python train.py --model="audio-text matching model" --train_examples=26041 --encoder_expert_mlp_ratio=0.25 --encoder_wave_strides=[5, 2, 2, 2, 2, 2] --fusion="cross_attention" --fusion_encoder_activation="gelu" --fusion_encoder_head_dim=48 --fusion_encoder_expert_mlp_ratio=1 --residual_init="none" --steps=9000
Rows from block 5 of the audio encoder of a small audio-text matching model, named by matrix and row number. Rows with one number within an expert belong to one neuron, the router's apart. Each number is 128 + 32 x the weight over its row's rms, rounded and kept within 0 to 255. All counts start at 0.
After each expert's rows are labels from the 100 clips, of 14976, where the router gives the expert most weight on average: "strongest on" is what is common among them. Only what is clearly more common there than usual is listed. The data: synthesised sound scenes: up to three everyday sounds over a background. In brackets: how many of the 100.
# router: slot weights (encoder.blocks.5.mlp.router.weight, 32x160), inputs 0-79
# up: expert up (encoder.blocks.5.mlp.up, 16x32x160), inputs 0-79
# down: expert down (encoder.blocks.5.mlp.down, 16x160x32, transposed), outputs 0-79

# expert 9
router.18 [133 149 131 100 145  96 109  87 169 160 169  95 130  67 137 158 125 132 111 149 111 209 123 200 136  92 170 103  98 167 144  71 167  98 125 178 146 112 145 139 142 135 132  76 160  62 119  91 179 179 132 129 144  90 191 174 177  83 127 100  81 196 152 100 137  82 117 127 112  98 102 143  60 136 160 147 187 140  99 127]
router.19 [129 132  90 113 145  83 112  49 151  44 149  68 156 164 200 141 138 148  65 123 108 205 138 176 103  91 147 133 102 124 112  93 129 150 190  97 172  99 126 111 131  81 105 129 109 168 111 120 166 120 181 129 114 111 108 158 102 134 152 104 128 168 128 107 134 115 127 169  95  74  80 114 106 141 139 109 114 200 121  81]
up.0 [104 125 178 120 135 126  93 107 118 175  98 151 109 179 190 115 160 101 109 159 195  83 128 160 164 148 125 126 205 134 112 169  92 133 122 129 122 121 146 130 151 171 105  77 116 155 131 159 142 122 127 165 146 136  70  87 117 143 107 106 136 115 116 176 115 192 167 166 134 136 179  76 116  97 142 121 172  82 145 157]
down.0 [124  43 128 191 120 121 106 130 132 150 102 147 110 191 152 150 110 128  93  92 163  73 152  89 156  77 136 129 100 167 140 123 148 166 113 139 163  65 127 156 128 171 111 141 149 137 120 177 167 187 140  67 119 127 142 114 113 162  98 136  86 183 120 118 182 140  89 185 185 141 135 160  95 126 154 104 109 111 169 111]
up.1 [ 71 168 124 146 122  86 133 139 110 174 139  90 115 176  91  68 160 115 136 132 124 155 160 159 167 135 148 184 129  81  89 127 102  71 129 116 112 113 136 145 149 177 169 129  92 113 143 125 123 116 119 210 108 177 102  68 159 183 112 134 143 107  67  92 153 142 149 157 133 155 133 136 136 101 136 121 117 135 112 154]
down.1 [103 146 125  91 128 124 123  82 112  64 165 111 136 132 120 104 141 113 138 169 109 124 134 186  94  86 178 142  89  99 149 173 162 100 140 146  57 177  89 117 163 111 101 164  86  57 173  81 162 120 107 164 101 200 105  90 157 131 133 121 140 161 163 124 111  81 143 159 111 151 132  91  76 160 108  80 130 131 112 145]
up.2 [136 115 112 157 133 112  86 127 114 158 146 115 158 151  75  75 158  39  90 152 111 133 154 165 169 123 106 193 122  81  93 131 109 133 145 108 106 156 106 168 153 182 160 166  85  99 151  91 118  85 125 186 156 127  82  73 168 179 125 165 186 105  64 122 125 128 161 137 110 190 176 125 105 105 126 146 142 102 124 104]
down.2 [118 139 119 153 140 147 104 153  95  95 172 136  66 116 116  93 138 145 153 160 113 182 175  68 109 121 153 130 134 160 180 129 155   6 154 137 149 137 137 135 124 120  78 128 125  89 144 157 106 133 145 152 149 133 123 159 178 121 161  48 126 119 132 127  90  96 162 143 174 147  57 188 102 141 156 129  62 135 127 135]
up.3 [129 158 121 135 103 123 115 153 162 141 153 103 128 135  53  77 167 102 118 139  84 137 144 133 124 119 134 167 144  83  88 142 109 124 157 157 109 150  91 158 126 173 148 174  42 114 172 109 104 133  92 192 120 146  99  89 178 173 142 167 179 111  53 121 148 146 131 128 115 152 107 128  99 103 106 155  95 118 114 124]
down.3 [118 185 128  49  94 110 129 123 161 120 179  89 123  46 123  91  87 161 163 155 117 178 167 171  98  98 132 145 146  91 100 109 149 136 150 155 129 170 119 181 139  69  81 143 141 135 113 136 200 109  99 167 151 140  94  75 126 134 171  81 118  99  89  90 129  68 157  77 120 103 109  85 117 173 120 116 115 113 101 149]
up.4 [134 136 127 142 160 136 152 132 157  95 157 134 119 135 148 121  94 105 193 123  87 158 133  94  65 102 127 107 128 112 165  90  87  98 157 146 134 138 185 124 117  87  86 149 183  71 159 128 178 113 134 144 128 115 147 143 134 116 127  56 102 150 190 156 102 123 113 109 106  73  99 124 166 142  71 133 126 179 124  71]
down.4 [115 129 178 141 158 151 145 149 169 106 110 165 126 111 108 143 114 179 116 135 127 106 125 127 163 119 119 127 158 185 187  83 103 135 106 127  81  99 121 118  54 108 161 100 183 114 116 153  94 110 118  81 158  90 186 164 114 166  85 149  97 101 199 163 122 128 169 136 141 165 147 155 138  81  80 115 127 132  93 135]
up.5 [127 140  98 153 146 190 117 182 158  83 144 140  93 114 159 142 125 199 124 123 125 151 135  96 116 102 163 117  99 102 161 104 122  94 153 179 169 176 203 146 163  69 112 115 159 104 115 148 158 104 127 172  94 124 169 134 205 118 116  79  86 174 143 121  98 123  72 116 116  89 162 101 178 149 152 150 115 116 155  77]
down.5 [191  88 182 122 111 153 162 154 131 162 125 149 133 143 145 127  84 118 133 131 153  79 106  91 118 166  98 109 106 157 180 169 110 177 101  42 153 142 141 131  67 112 147 116 176 135  92 107 108 125 148  91  98 119 151 164  76 152 118 114 123 134 177 182 140  97 127 161 146 142 203 165 135  83 107 161 131 111 148 175]
strongest on: quiet level (79)

# expert 4
router.8 [110 119 146 168 155 115 125 182 121 135  65 120 127 130 136 170 133  91  89 152 127  99 108 147 166 164  97 146 189 137 125 110 112 156 137 107 101  87  74 158 136 147 106 135 160 139 124 177 170 151 151 165  79 126  97 137  76 155 121 146 136 128 132 123 102 128 150 143 141 102 134 105 121  88  80 110 142 153 141 136]
router.9 [131 133 158  99 114 106  77 131 115 107 123 106 138 177 109  72 115  97 147 190 171 100  85  61  94 123  91 168 133 196 164 155 123 163 122 151  90  97  99 178 125  95 138 135 181 113 179 117  95 143 134  97 120 169  88 107 120  58 143 161 116 122 117 207 100 148 132  64 145 123 115 130 174  68 105  98 196 165 129  94]
up.0 [113 104 163 122 133  95 180 125  70 119 130  99 142 127 136  94 123  71 100 146 152 119 140 133 162 137  98 127 167 100 150 152 155  82 156 119 104 115  66 190 115 159 142 148 133 194 186  95 132  97 100 180 123  91 125  78  88 166  76 155 199  63 135 120 139 166  91  80 158 158 109 135 152 119 114 118 155  81 147 125]
down.0 [ 87 117 127 113 136 128 148 132 121  81  95 109 129 105  64 108 144 164 130 133 106  90 203 209  99 133 181 201 100 125 113 110 121  86 157  72  90 123 136 156 159 160 157 168  78 106 142 154  86  79 139 166  97 163 184 111  96 100 146 139 120 104 102 132 131 138 123 139 143 112 162 120 114 177  98 122 204 141 126  40]
up.1 [104 167 179 133 156 105 192 166 120 184 107 105 178 162 138  85 226  95 103 129 170 105 122 174 166 123 137 153 137 102  94 116 102 171 153  92 127 160  69 174 132 135 160 128 110 123 145 113 107 147  93 130 142 112 141  66  66 163  90 129 156 136 144 157  84 179 176 141 164 188 180 139 107 146 134 116 145  46 140 113]
down.1 [119 110  88  93 192 145 153 118 184 196 202 115 114  96 127  89  91 152 164 153  95 138 155 163  90 119  78  97 107  96 132 126 154 149 164 139 106 173 122 115 119 148  58  73 110 164 188 144 197 100 161 148 167 117 141 205 220  87 151 140 132 152 127  85 131 113 110 159 143  92 106 156  88 118 143  97 135 162 158 119]
up.2 [119 128 186 130  98  52 152 134 110 139 153 108 150 124 115  90 205 103  71 109 122 124 167 130 164 169 102 166 164  81 125 148 126 100  90 120 116 112 112 154 104 147 159 123 115 160 171 147  78  88  86 158 141 151  99 110 166 131  92 206 147  81  77 126 133 139 184 128 122 180 150 130 123 114 129 144 169  62 188 124]
down.2 [130 182  93 160 109 137 135 122 148 134 149 110 113 145 139  86 156 103 131 153 134 203 197 181 110 149 134 126 155 150 178  52 179 169 107 180 118 191 108 137 168 113  84 111 102 113 112 113 159 139 132 195 150  68 192 100 168 146 186 162 100  80  34 126 171 162 135 134 141 140 122 135 135 136 154  99  93 183  73 137]
up.3 [179 118 119 116 140 147 149 150 179 110 143 179 113 137 148 156  93 147 128 112 151 164 112 103 120 131 134  96  98 139 188 130 147 123 106 135 172 164 134  90 101  87  95 104 200  96  98 140  87 119 180 118  82 148 147 192  87  90 139 128  84 119 130 153 117  91 105 118  93  99 135 139 143 179 149 119 115 164 142  82]
down.3 [134  88 131 148 123 146 194 142 123 154  94 162 173 157 131 153 131 163 118 117 151  39  80 101 161 138 116 138 157 180 136 120 123 143  98 103 163 106 120 140  61 102 121 122 146 141 138 127 151 138 120  72 116  80 149 147 122 125 113  91 189  83 119 177  78  96  93 116 160 136 147 104 181 105  95 104 121 119 119 159]
up.4 [103 160 159 111 127  64 185 143  96 159 173 126 128 133  85  79 180 104 140 142 126 187 134 168 143 117 131 147 158 115  78 144 138  86 175  96 132 134  97 174  88 162 156 173  77 101 154 100 124 130 158 165 105  79  79  95 152 162 106 173 172  63  90  98 160 178 176 131  91 157 126 148 158 159 113 141 145 104 151 178]
down.4 [ 82 154 107 123  96 169 115 111 117 123 136 113 100  74 135  75  93 122 156 136 134 155 185 159  96  83 142 155  80 103 147  92 157  64 188 109 107 177 117 125 139 119 116 110 109 113 164 124 188  78 164 193 102 105 157  88 156 111 166 140 164 136  67  51 194 108 111  88 108 133  38 113  83 187  94 160 111 182  58  74]
up.5 [127 138  97  92 126 150 122 142 184 112  99 141 116 102 160 136 136 146 141 128 113 141 146  85 132 111 132  84 128 130 109 122 102 110 115 124 167 142 124  93 105 131  67  97 188 130  72 131  93  85 163  78 116 148 188 152  78 101 132  83  85 157 170 111 101 104 103 129  58 108  78 110 169 115 159 159  98 147  92 110]
down.5 [159 141 135 112 199 150 151 141 147 132 135 162 130 198 128 138  85 166 167 152 165 106 111 103 132 144 190 137 121 118 125 135 139 145  79 159 127 135 136 161 140 114 127 114 188 154 120 160 101 156 120  92  90 118 152 102  97 136 123 112 134 138 151 107 121 190 194 160 177 137 141 135 151 108 105  70 118 100 111  95]
strongest on: number of sounds: 1 (62)

# expert 15
router.30 [155 151 167 177 152 155  90 106 199 109 110 140 141 155 122 126 122 153 114 154 183  91 108 166  83 116 134 105 164 172 106 125  75 148 112 101 132  86  82 134  92 164 102  84 125 205 117 167 143 157 121 160 146 178 159 187  93 110 136  94 106 160 191 137 120 181 168 128 138 178 153 169 137 134 120 119 216 142 182 132]
router.31 [127  77 119 149 134 146 128  60 127 155  81 103 142 131 106 140  99  99 108 120  98 106 147 107 132  95  94 141 118 131 121 139  96 185  84 118 129  64 121 140 148 125 150  91 202 212 141 163 117 118 126 102 181 155  73 194  98 145  86  77  88 148 166 134  92 162  89 172 169 114  89 202  89  71 103 146 151 175 100 129]
up.0 [185 111 109 124 134 159 131 159 187 100 162 156  90 146 171 162  99 124 144  92 135 155 110  80 107 127 146 107  82 161 164  72 153 159  91 159 157 153 133  92  95  58  77 111 181  94  69 139  98 164 183 111  88 149 137 197 151  93 132 107  97 155 167 114 113  70  92 120 117  83 132 158 179 154 132 135  87 128 128  92]
down.0 [184  80 165 117 149 139 171 115 128 146  89 113 173 164 106 142 121 124 140 119 150  98 105 116 112 170  84  44 146 121 176 113 125 180  87 108 133 124 130 145 109 112 119 179 214 155 113 201 105 153 110  64 159 126 149 178 111 140  79 126 162  79 158 142 136 111 148 162 113 148 158 135 187 178  82  84  55 121 154 133]
up.1 [164 137  60 182 108 130 197 146 179  71 126 172 142 157 205 145 133 135 173 132 140 146 164 115 127 122 172  95 123 158 137  82 148 148  76  98 154 157  89  98 141  67 117  76 143 133 108 109 104 142 135 114  87 153 127 145 118 115 130 109  91 127 204 121 116 128 112 141 123  88 119 186 164 130 119 200 136 141 110 104]
down.1 [105  81 175 147 176  77 127 146 114  85 137 138 129 138 100 116  93 181 102 135 120 116  91  93 156 143  82 103 151 167 149 114 134 158  83 171 128 138 148  69 129  88 112 155 150  80  87 147 128 159 133  92 106 160  96 151 107 111 102 128 147  67  71 131 130 188 157 134  96 130  96  78 131 146  83 172 111 124  97 153]
up.2 [132 107 114 136 153 110 142 143 146 107 128 117  80 120 138 134 130 121 198 121 124  52  78 124 129  93 187 130 147  87 121 119 123 127 130 155 114 119 171  77 103  74  77 121 168  99 149  56  76  51 112  72 121  99 136 165 179 133 117 129 169 143  90 131 164 124 167 148 148  86 145  95 179 178 174 153  95 132 145 109]
down.2 [116  87 166 106 122  92 160 162 115  99 150 115 167 146  96 124  93 144 118 165 211 161 117 156 182 111 120 114  76 101  89 143 102 159 127 151 191 107 166 112 118  97 123 127 141 106  86 142 215 175 142 105 129 127 158  82 149 134  55 139  84 137 110 138  84 110 126 150 118 162 138 162 152 112  83 159 147  78 110 153]
up.3 [114 112 147 168 118 151 166 167 165 136 125  84 122 102 156 140  88 172 173 111 150 130  91 151 101 140 138 103 109 105  88  84 166 136 104 132 165  95 137  70 120  81  62  61 104 121 119 167 100 140 153 144 126  88 157 126  87 154 116 136  87 134 130 138 126  80  88  84  84 101  55  81 150 180  89 122 177 173 125 157]
down.3 [ 90  91 144 131 118 127 137 108 153 155 183 179 141 201 140 146 167  87 113 140 160  72  99  80 160 125  99 147 105 154 144 171 126 127  96  98 109  94 161 145 167  79 167 173 146 123 103  91 121 117 128 122  78  91 138 115 134  69  86 180  94 103 148 135  96 144 158 168 114 174 181 155  98 141 104 139  95 139 112 104]
up.4 [113 157 171 117 144 117 168 152 129 132 132 116 177 134 106  81 142  91  89 123 132 118 163 133 134 153 116 141 139 129  93 107 164 101 134 138 137 148  93 181 101 170 144 184 111 107 176  96 105 151 106 160 116 102  94  72 142 183 103 178 161  85  85 116 156 167 119 102 124 134 146 152 145 154 108 104 129  83  95 114]
down.4 [151 138 103 104 108 151 107 109 109 114 135  86  99 127 120  98  75 132 169 177 121 134 151 130  80  60 144 192  89  94  76 134 108 102 142 199 139 174 157 106 133 182 119 135 109  96 186 172 149 127 138 196 113 143 110 153 158  84 168  98 130 165 122  59 128 106 151 139 112 142  86 130  62 193 130 154  88 153  63 108]
up.5 [146 119 108 114 131 126 126 144 177  73 138 120 141 155 178 153 110 171 174  86 144 137 152 108 107 107 145  89 118  96 143  57 144 139 108 167 124 158 154  53 154  74  91  88 174  95  95 197 154 105  86 109  50 109 180 170 164 104 118 111 112 108 171 105 139  94 115 113 103  88  85 156 130 136  99 141 123 166 118 135]
down.5 [ 68  77 176 111 170 100 149 162 162 108 136 157 119 121  71 125 157  60  92  98 213 110 121  93 140 187 165  72 130 167 154 135  93 120 120 135 119  73 138 133 119 132 153 154 219 160 140 162 165 144 133 101 146 135 153 137 123 116 113 115 122 108  92 153 104 138 124 110 161 133 115  73 148  92 122 106  79  95 143 113]
strongest on: reverberation (71); text has "room" (71); text has "reverberant" (71); electric buzz (27)

# expert 10
router.20 [162 136 166 132 102  98  54  96 107 141 194 149 158 203 127 130 146  94 132 145 132 108 143 156 120  76 129 172 126 130 121 180 134 144  97 190 128 156 191 106 144 139 140 112 140 117 157 127 133 110 125 120 159 125 114  87 124 141 114 160  93 139 104 203 150 143 137 158 131 124 107 164  82 147 132 102 138 115 124 113]
router.21 [122 131 152  89 132 118  77 119 109 146 147 103 134 163 126 143 179 139 176 170  81 146 121 103 148  99 125 159 148  98 126 175 143 110 158 188 153 142 144  55 174 171 135 111 110 108 177 170 169 106 158 125 106 115  88 140 152 135 165  89 135 128  65 153  87  69 192 171 153 153 116  98 103 122 119 100 132  43  99 110]
up.0 [177 122 168 131 169 154 172 135  96 137 148  77 133 132 112  96 105 130 116  93 152 124 165 118 140 152  90 156 131 115 116 172 153 112  87 107 142 131 154 152  98 174 142 169  77 137 159 117 133 143 105 139 132 102 154  26 111 185  64 152 168  86  66  82 143 167 181 107 154 147 124 185 127 150  92 114 119 133  90 135]
down.0 [147 100 113 106 110 138  99 144 144 158  93 148 181 177 142  60 124 128 176 119 181  96 157 136 103 107 132 195 178  74 107 138 135 111 148 144  80 119 184 128 129 126 187  29  87 152 140 132 146 137 124 153 144 148 153 127 169 144  76 109  52 157  93 131  96 110 144 128 141 121  92 142 103 163  75 148 135 151  98 145]
up.1 [ 71 129 181 141 152  63 205 161 122 159 104 128 150 146  97 112 190 113 106 134 162  80 126 127 112 112  93 135 155 135 108 142  97 141 155 120 131 111 122 141  92 155 147 142 148  90 163 118 118 118 111 129 132 130  61  74 108 160  86 156 155 117 116 140 174 173 149 102 131 185 155 130 152 131 102 104 152 147 130 161]
down.1 [144 127  73 114 120 189  96 102 124 130 144  86 138  92 125 101  58 172 157 159 104 199 135 140 119 106 182 161 134 132 149  97 125  87  98 126 150 128 137 120 177 118 124  78 109 175 145 136  77  93 116 157 127 103 113 201 144 126 129 125 101 131  84 148 126 134 113 145  88  97 165 129 146 108 111 132  86 143  96 101]
up.2 [ 91 113 192 121 165  96 157 169  85 180  56 116 156 148 153 120 161 102 107 119 127  98 135 158 123 151  96 151 124 156 115 132  99 111 122 101 128 102 103 122 121 137 175 132 109  83 163 117 133 176 119 130 117 130 100  65 137 176 121 191 155  69 102 147 119 185 133 143 182 168 151 169 160 154 113 106 150 141 176 129]
down.2 [149 188 127 138 136 135 127 115 148 107 150 133  96 124 153 109  86 157 158 117 118 120 203 108 120 155 136 186 119 112  84  82 133  99 145 160 166 158 173 200 173 125 124  70  91 167 119 165 130 151 120 175  79 157 127 153 150 143 117  67 120 145 100  63  87  74 129 204 117 123  89 156 133 175 124 114 118 152  52 113]
up.3 [115 190 154 111 112 107 137 163  98 164 137 114 193 160  97  79 142 102 149 145 182 103 151 168 106 160  77 183 114 111 101 146 124 109 132  98 136 104 145 137 133 209 147 145  92 111 143 153 119 126 100 179 123  89 138  49 127 179  90 152 136  87 124 130 141 161 182 112 151 174 102 191 147 172  87 138 124 137 128 126]
down.3 [158  56 101 108 159 190 100 127 147 132 150 170 137 156 113  26 123 146 164 128 129  81 166 144  55 113 101 159 142 139 118  82 159  99 124 117 195  90 168 127 137 147 105  96 134 100 131 190 138 110 110 172 126 113 163 187 104  88  92 120  83 124  47  99 128 122 162 167 114  80 107 145 103 132 104 145  81 175 115  69]
up.4 [ 84  91 190 148 119 130 162 118 118 182 107 153 130 124 173 162 162  88 118 150 167 129 124 192 141 127 134 120 184 152 173  62  97 136 134  95 140  87  98 137 118  92 189 109 112 126 108  98 134 100  62  95 109 168  68 122 125 110  99 184 135 140 141 180 123 175  99 176 114 203 130 120 145  77 168 153 166 126 164 167]
down.4 [152 185 126 135  83 158 144 102 159 141 112 152  67  94 159 119 120 145  92 119  99 145 140 164 158 212 133 144 106 137 116  94 137  80  87 169 153 154 134 111 143 131 135  87 111 100 158  90 139 125 180 148 101 110 103 127  88 130 114 198 113 124 110 152 103 150 128 138 177 153 183  83 119  90 126 178 116 149 136  96]
up.5 [118 119 149 149 175 105 143 129 169 148  95 171 147 138 164 133 130 113 135  97 110 114 127 120 124 132 173 146 147 174 134 147  58 155 123 122 156 120 145 108  97 128 171 178 162 110 131  92 100 140  35 149 152  99 102 171 115 172 114 180  95 119 147 127 117 145  98 144  95 133 160 108 171  73 146 129 124  97 151 141]
down.5 [119 178 118 192 122 118 149  85 107 124 184 153  85 126 144 168 100 139 125 138 164 151 109 154 151 125 122 139 114 106 132 106 117 148 164 113 132 140 102 162 190  95 119 147 176 132  65 122 212 112 167  46 121 161 139  66 142 102 164 153 153 134 118 127 133 145 209 132 139 142  98 209 134 146 181 189 177 134 114 153]
strongest on: vacuum cleaner (34); electric buzz (33)

# expert 8
router.16 [ 83 166  99  65  97  95 178 104 103 143 169  90 109 127 160 186  88  95 155 151  71 141 128 144 114 103 158 107  54 107 137  51 166 149 116 149 174 167 129  89 173 114 102 122 181 103  97 156 108 165  57 175 132  83 112 159 113 153 148 136  96 153 138 159 106 123  84  96  97 131  95  65 142  77 161 127 161 113 101  89]
router.17 [163 158  87 147 113 127 167 130 126 109 105 140  85  82 135 142 115 158 145  66  92 150 152 191 134 122 164  84 124 154 119  40 174 136 170 160 137 166 119 132  89  94  97  97 112  94 101 154  73  94 123 102 101 104  84 128 118 106 148 138 105 132 130 130 189 136 102 109  97  98  95 173 131 143 135 135 164 163 128 137]
up.0 [162 117  95 134 134 149 127 197 177 114 172 143  86 160 163 144  83 146 156  90 117 118 125  44 111 121 141 107 184 116 158  99 123 113  92 146 186 155 193  96 144  78  58 119 152 111 144 147 136 146 139 168  88 132 183 157 170  82 127  91 118 137 160 118 121  83 108 129 117  86 133 131 133 152 103  76  81 133 117  75]
down.0 [185  78 199 120 141 123 144 121  79 155  87 126 102 155 137 137 119  98  97 111 131  94 139 135 138 180 105 149 164 144 192 157 165 125  83 101 154 103 134 163  84  68 121 114 154 168 115 132  71 153 143  77 116 119 163 118  77  88 124 114 111  97 202 152  98 158 164 170 149 163 152 161 161 155  86 120 132 132 140 138]
up.1 [199 119 125 127 126 150 133 169 163 112 161 108  85 104 140 141 117 149 157 141 113 122 151 104 101  98 161  90  88 117 164 106 144 101 124 115 176 143 193  96 121 111  70 146 164  57 123 144 168 150 131 154  72  94 150 137 201  95 108  92 113 156 163 123 133  93 100 130 123  70  90  99 135 187 162 133  50 141 117 100]
down.1 [130 125 195 132 153  70 142 166 181 202  93 140 145 142  89 196 158  85 111  84 164  75  89 120 157 143  82  81 157 118 177 125 109 169  88  99 123 115 162 125  92  96  66 127 196 183 116 127 144 112 156  90 147 145 142 137 146  82 100 109 155 115 165 121 141 116 145 117 174 179 167 180 162 133  77 119 119 132 133 145]
up.2 [160 127 107 143 130 149 166 182 152  76 199 126  97  94 157 152  66 189 185 154 106 122 145  70  67 121 127  98 118 105 139 136 122 104 125 141 173 147 192  63 141  86  86 142 156 107 116 144 197 133 156 153 108  80 149 167 189 111 132 106 108 149 183  93 145  90 103 131 106 112  96 114 161 165 111 115  75 111 133 103]
down.2 [154 112 158 176 185 135 111 124 119 116  86 139 167 152 142 196 155 114 113  92 135 108  83 139 184 147 116 138 200 138 186 120  94 143 140 121 128 146 126 145  65 146  98 105 132 107  73 148 119 102 173  94 113 140 140 150 101 127  77 157  91 119 161 108 108 176  89 129 157 146 186 125 156 131  74 135 124  96 111 158]
up.3 [197 128 125 111 142 190 134 136 146  86 191 117 115 112 121 130  77 184 160  93 123 107 129  57  93 129 160 114 121  77 131 118  90 130 134 137 178 152 177 126 140 114  93 129 168 113 137 131 175 154 138 162 104  98 185 166 175  56 126  68 112 130 143  96 123 120 107 109  84  97 108 137 186 170 125 107  72 110 108  96]
down.3 [154 163 179 124 151 111 129 128 134 128 117 172 143 198 132 157 146 102  94 100 147  87 139 156 128 143  86  88 190 142 132 144  88 113 122  74 125  71 225 129 127 118 124 152 180 105 112 160 100 159 155 139 103  98  96 115  89 106 111 173 137 129 142 156 146 144 173 206 192 168 143 147 174 137  78 151 119 137 160 130]
up.4 [164 151 127 120 131 167 155 153 163 133 176 123  91 141 167 165 100 169 153 104 124 178 127  77  81 108 123  82 149 110 134 115 134  91 108 160 171 129 179  69 158  56 108 154 162  71 138 149 152 120 145 184  82 124 160 156 176  78 126 105  95 163 220 127 113 106  73 136 138  85 120 133 156 146 106 126  72 114 159  76]
down.4 [165 121 151 158 185 133  73 132 126 154 121 142 130 149 108 207 107 113 137 131 145 123 170  47 158 172  29  99 118 181 180 150  91 171 114 103 134 114 139 112  54  96 103 127 159 109  69 112 107 114 142 117 102 149 155 162 112 135 112 142 121 132 163 173  99 137 125 171 183 124 163 124  94 136 101 115 107  92 154 145]
up.5 [153 113 123 148 170 142 129 154 181 109 169 158 102 167 162 170 124 124 134  90  96 127 147  84 122 105 153  70 162 103 134 146 101  88 113 176 180 144 159 120 139  78 101  97 150  64 103 146 164 115 147 155 105 108 176 174 159  74  91  92  89 148 158 115 112  80 134 153 180  50 152 111 193 148  96 151 134 106 109  80]
down.5 [159  49 189 107 139 141 147 118 172 134 119 121 153 141 164 150 129 109 132  83 111  69 162 125 119 192  85 106  90 131 169 121 101 136  84  94 151 164 119 140  98 112 167  88 185 115  73 138 108 125 202 103 101 112 150 163  77 125  88 130 107 113 155 165  84 142 126 137 178 133 138 151 182 101  60 146 137 111 114 175]
strongest on: quiet level (81)

# expert 13
router.26 [ 92  97 160 162 138 103  85  38 113 135 140 108 146 107  86  91 146 102  77 178  71 137 111 184  61 111  93 181 145 134 126 156 145 128 108 151  94  82 129 122 146 155 119 137  87 145 100 108 190 111 158  87 127 120  81 116 126 190 146 127 170 176  98 114 145 180 116 136 186 112 148 125 104 169  96 156 114  77  98  96]
router.27 [ 79 119 103 113 144  82  96 128 130 127 146  98 148 146  87  98 130 140 187 105 135 119 113 130 176  82 160 159  80  62  99 157 127 129 138 150  88  77 103 151 142 173 168 135  80 112 150 175 137  78 165 135 166 146 148 112 127  94 185  89 123 161  99 147 111 112 166 119 124 136 119 116  77 131  81 106 100 103  82  94]
up.0 [ 81 127 132 123 147 118 158 158  90 171 104 132 182 160 106 119 178  90  93 119 131  92 132 146 136 139  93 158 148 146 120 145 129 156 116  95 150 123 114 170 109 144 173 151  91 123 119 109 102 159  92 134 143 118  90  81 136 204  81 210 162  84  69 133 143 169 142 123 158 197 145 154 152 113  90 153 129 122 130 176]
down.0 [140 118 104 151 103 168  97  80 145 108 175  90 131 157 126  74 137 188 197 110 106 166 182 168 101 133 155 150 117 103 107 137 128  64 129 150 123 165 132 114 157 119 142 123 108 189 129 135 174 107 210 163 123 112 169 123 134  96 157 121  55 164  60 155 162 103 146 187 105 139 146 139  62 134 113 169 120 195 106 138]
up.1 [ 99 132 134 113 149  99 162 170 105 169  96 122 178 110  84 109 139 138  87 108 155  93 174 113 136 170  86 149 141 143 123 142 144  96  98  91 145 135 124 163 108 158 158 174 103  93 140 126 129 154  84 132 140  72  74  58 142 203 112 151 149  58  99 112 115 166 160 120 136 196 156 165 144 144 127 123 124 111 130 137]
down.1 [114 119  96 131 130 183 119 102 113 111 146  74 122 147 154  47 118 202 117 141 128 130 193 109  42 107 115 187  98 158  92 108 147 126 158 161 145 186 123 108 151 179 155  36  59 149 143 169 173  98 156 187 121 129 175 102 107 146 205 105  80  86  68  91 142 103  92 121 143  96  56 151  79 173 109 119  84 137 126  86]
up.2 [125 113 142 142 166 116 186 141 102 140  75 108 147 132  96  92 169 107 135 112 116  79 127 138 129 144 118 124 159 114 130 138  74 145 123 104 150 136  68 146  91 158 152 145 139 101 142 101 121 168  88 174 130 143  80 103 124 182 100 202 176 124 142 130 156 158 126 136 142 163 172 159 119 125  83 115 160 135 159 138]
down.2 [146 124 101  98 109 152  93 130 144  98 155 155 113 134 149  82  61 214 165 147 117 196 175 125 108 142 180 139  54 117 142 141 180 170 136 132 109 149 146  94 154 101  96 115 125 148 130 134 174 101 194 215 114 135 138 144 150 106 185 108 123 117  90 165 129  97 132 129 141 112 129 131  59 162  94 130 112 185  76 176]
up.3 [115 103 144 124 152  80 165 168  90 168 104 117 120 151 112 102 205  83 101  86 128  74 131 132 145 136 114 110 160 115  92 137  95 126 129 112 143 142 136 193  91 169 148 139 121 147 148  99 137 100  74 142 136 111  83  72 116 143  64 172 125 106  90 140 102 157 142  99 214 157 165 136 127  99  98 118 143 144 125 140]
down.3 [145 125 124 125 143 187  99 114  93 105 127 108 126  97 187  84 101 175 179 172 117 191 163 168 100 115 127 158  89  94 144 148 186 123 111 194 115 132 131  94 157 118 124  99 161 118 170 175 152  74 202 149 118 110 167 197 162 105 118  97  84 130 117 112 144  77 110 146 124 168  79 120 126 108 145 123 115 184  90  71]
up.4 [108 116 166 181 153 106 167 175  98 156  73 114 167 158  88  98 163 131 117 123 152 105 127 119 113 129  91 155 160 138 125 126 112 113 105 102 148 145  84 139  97 167 206 146 116  98 154 102 133 147  73 132 118  98  83  61 120 187  82 188 135  82  92 166 137 171 148 130 163 178 174 111 148 136  69 128 163 111 142 174]
down.4 [143 143  94 114 101 118  70 150 154 152 153  76 126 182 141  71 110 191 124 153 103 202 156 137  85 130 147 164 119 169  84 102 172  76 171 140 110 101 162 132 196 153 112 101  73 146 160 180 148  98 119 191 127 109 174 150 138 126 142 131  87 152 102 133 126 118 113 102  98  77 108 111 159 180  89 130 124 141 125 115]
up.5 [107 131 167 118 139  79 169 136 123 151  63 112 146 125  83 119 150 113 108 129 153 118 128 139 150 142  99 152 146 113 101 147 108 104 125  82 119 120 105 160 119 167 183 152 100  98 148 143 156 164 102 144 128 118  86  68 128 169 108 181 190  67  85 118 140 179 157 131 157 192 126 120 160 152  93 101 152 148 135 155]
down.5 [147 141  68  75 114 116 128 122 146 138 113  80 128 173 178  72  87 176 173 102 138 110 190 119 138 117 178 176  84 111 153 134 158 129 150 153 119 150 153  91 169 136 141 122  94 116 119 114  94 124 146 129 119  91 157 141 125 105 140 114 122 123  79  81 120  71 168 122 106  87 124 115 124 153 112 154  87 154 102 147]
strongest on: clipping (35); text has "clipped" (35); electric buzz (27)